{
  "model": "contrastive audio-text model",
  "hop_length": 320,
  "spec_augment": false,
  "encoder_norm": "batchnorm",
  "text_encoder_causal": false,
  "text_encoder_activation": "gelu",
  "lr": 0.0028,
  "eps": 1e-08
}
Rows from block 4 of the text encoder, named by matrix and row number. Rows with one number belong to one attention dimension. Each number is 500 + 25 x the weight over its row's rms, rounded and kept within 0 to 999. All counts start at 0. Numbers have three digits each. After the name is the row's rms in percent of the matrix's.
# v: attention value (text_encoder.blocks.4.attn.v.weight, 128x128), inputs 0-63
# proj: attention output (text_encoder.blocks.4.attn.proj.weight, 128x128, transposed), outputs 0-63
v.63 093:500448500500500500500524538548500500500460500500500500500500500500500500500500500500500459465500500500430500602447500500473500457500500500548500500500500500500578500532500500500500500500500500
proj.63 089:500500472500500500500500472500500500554500500500500500527500500500500500540500500500500500500500500500500500500500440500500500500500500500571500500500500500584500500500500500519573500500500500
v.64 101:441462447500500500500577500537500500559500443500500500561500500500549500500500500500500500500500500532554500500500500476500500543500500500500500500500500500500536539500457500500500466500500500
proj.64 102:500558477460459531500500535500500500500454500523500472500543500420500500530500500479500476500500458500500500500500500500453500475500500500500500551454500500500500500500540500500500500524500500
v.65 091:500500500536464500439500500500500500444425500500449534533540500500500500500500500500500500500500500500500440500500535500500500461500500500464500532500500446557500500500500500500535541472500453
proj.65 117:532462569500481500538500468500500500500500500474500461542500478500470474500533477545500500532451500471500500500500549546500533527500582500500500550500500567464500500500500500500520476472541500
v.66 107:500500500500500554500541500500527500500536500500538471500456429500500500500500500564462500461500500500500500500445500500531500536553529500500537500500539532500500500560500500532500500500500500
proj.66 119:500553447475500541500500500500500500500500472525500500500500549444532542482500500466500500445547478538474521443500448464500461500500462459527500500538500443546500500500544500500471500526500500
v.67 091:500500500500500500500500540500500500500500571500500544500500500500500500500500458426536500500500455500400500445500500500500500500500500500500500500463500500500500500500500500500500500500500500
proj.67 093:500438584535535500500500500500500500500500500458500500535500481585500482469500500539500500550432500500500500500500533537500500534500548500447500500500500557500500500500463500480500500465543530
v.68 100:500526454500500500456500500500500500447500539500500529500500500500500500500500500418500500500500466459500451472500537500500500500500458500539500500468500500500500500500500500500539500500500500
proj.68 114:500476565535500500529500456500500525500500500500500500536500468500500500500536463542500500549453500447500500529500544537500544500500583500459500541459522563456500500500500500475500500474500500
v.69 123:530500500500500472500445549477500500536500500500468524500500500473500500500500500428500500446500500500500500500500500500500500500500468439500462480500500500537481500466537553500500500553537474
proj.69 109:500439534500500469500500500500500465467500536469500500500500478580500456500500500522500537541448528500500500545469550500500500531463500533500454460500500532454500500500440500526500500464500500
v.70 078:500500500459500500500500500500500500500500500500500500500500544500500535500500500500500500550500542463500500550500500419500500449500500500500548442500500500500500500500500500500500500500500500
proj.70 043:500500500500500500500500500500500500500500500500500500500500500500427500500500500500500500592500500500500500500500500500500500500500571500500500500371500565500415500500500500500500500500500500
v.71 127:557536500482500500500500500500462500533474567500477500500500534500472500530500500447528500541500500460467460500500500500500500471532500500500500524471468500500473500500546500500500472500500500
proj.71 117:500446544525547500431500500500500533500500500477500536500500453596500500500500470532518530535500563500537500545500500481500500500500500521456500457500519500479544500500435500500528536500500536
v.72 110:500478500500533543538500476500529537543500500500500442500466457500500500500537500581500467462462500500547500500500442500500500500500471500500544500500546500500500500500500529500473500500471500
proj.72 125:500524439464500500461500523500500485500500475500500531453500529500500528500462526449500500469536500500479500476500455467517473500500418500524500450543500437543500500500500500500478518500476500
v.73 084:500500500500500459573500500556500500500500500438438500500500500500462500533500500500500594500500500500500500500500465500500462500500553500500500500500500500500500500450500559500441500500500500
proj.73 070:500500500500500500500500452500500500500572500500500500469500544500500430500452500500500500500500500578500500500500500500500500500456500500500500500500457575500445500500462500531500500500500500
v.74 119:500545500500500500545500500500500558500469552500500473500478500500500552500528500500500500464472500500462465500500500469500500500500500537500500500463500500500467462458500533530500500547556554
proj.74 123:500462479500535500429500500500500500500500500500500542474500500564500500500461500500500546500500538528500500500500500457532475466500433500500455421550500486500500512500443500536500526500500500
v.75 107:538473500500500557554468500465500500500500544500475439456500538500559500500531500500500540500519500500500500500526477500462532500500500500500500500524500500500500500500553500466500500500530456
proj.75 111:500459473500521500432500500500518468482500500500500531480500500561500500500473500476500566500533500550500500500500500475500475500500431500500450438555500480527527500500439500551528500500500500
v.76 082:537544500500500436458500500500500453500500500500500437500552500500500457500543538500500500455427500500500500500500500500500500462560500500500500500500500530500535500457500500548500500500500537
proj.76 028:500500360500500500500500500500500500500500500500500500437500500500500500500455500500500500389500500500437500500500500500500500500500433500500500500500500388500500500500500500500500500500500500
v.77 128:500466524531500529500545466500521462500537500500500530500500500500500500484500500500500500500500541500464549500475500524500500500500500500500500500500500477452500530546500467500500460500500519
proj.77 136:500563480500500532500500531500500552500450470531500500500500500435500537538533500500500461472541500500500500500500465500500500468547500500500538500479535473500500528500544500450479517500466500
v.78 097:500500468500500554500500420500500500500500459500500500500500500500500525500576500500500500500500500500500500500547533500500500500500523500541528500500500500500500500500451443500500500500500575
proj.78 102:450545500500481534467500500500500552526428471532500532500500500500463528535521500500521500500500500468500500500500500454500500444547500500500500500500537500547500500500500500500500538500442500
v.79 105:555500524500452500500448444500446448532500466530450500474500532473500500500500500500500500500500500500461500458500500500500556500500500500500500500500462537500500500500500432500500500500500476
proj.79 107:449500500500528500438500533538500541483470467500500532500463459557500525500550500500500527500500540500500500544500500477500500500540482500500500460472500500500564500500454465500500500500500545
v.80 124:500500500527500500500526525445500461500472500500539500500500471531466500529453547593473500500500473500559536500500500534500500500541500500500472500550531500471500500500480500500500500500452500
proj.80 124:547542500500500500565500500457500500526500500526500467500522548414500523500500500500500438500500462500500500459508478517500509500500525468500540549500500456500500500500569500500452500500500474
v.81 096:500456500465468500468500500500500463500500500547442550500500500500500462500500500500500538500541500500500500444500455500500500474530458500500500455500457529500500475500500477500528500500465500
proj.81 087:500500554500471500557500500524500500500500500500500455536500481500500500500540474534500500500476500500526500500500555500467527500500600500500500558454500565460500500500500500500500460500527500
v.82 109:477469500544500561540577500500500463500500500531558464538500500500500500500500533532500500527500500457500574500500500529500500545569500500500452471500543527500500500500527500500500500500500500
proj.82 136:470551442478519500458500527500500500500500465500500530464500519471534546500500500450500500446552500500500500500500443459500471475500435472527500467500500453544500531500513500500480519500463500
v.83 107:500500500500500500500417500470500500500447500500500500448500500500500466530500500419500500500500500500444500469500500475467500500500500500500500500536500500549500460500500543500500500500539500
proj.83 113:500429562529500461500500459500500500472544540478500500529500473578500457500500500549500524555460500500500500526500558500500500500500500536500464500500500550448500500500457500500530500500537500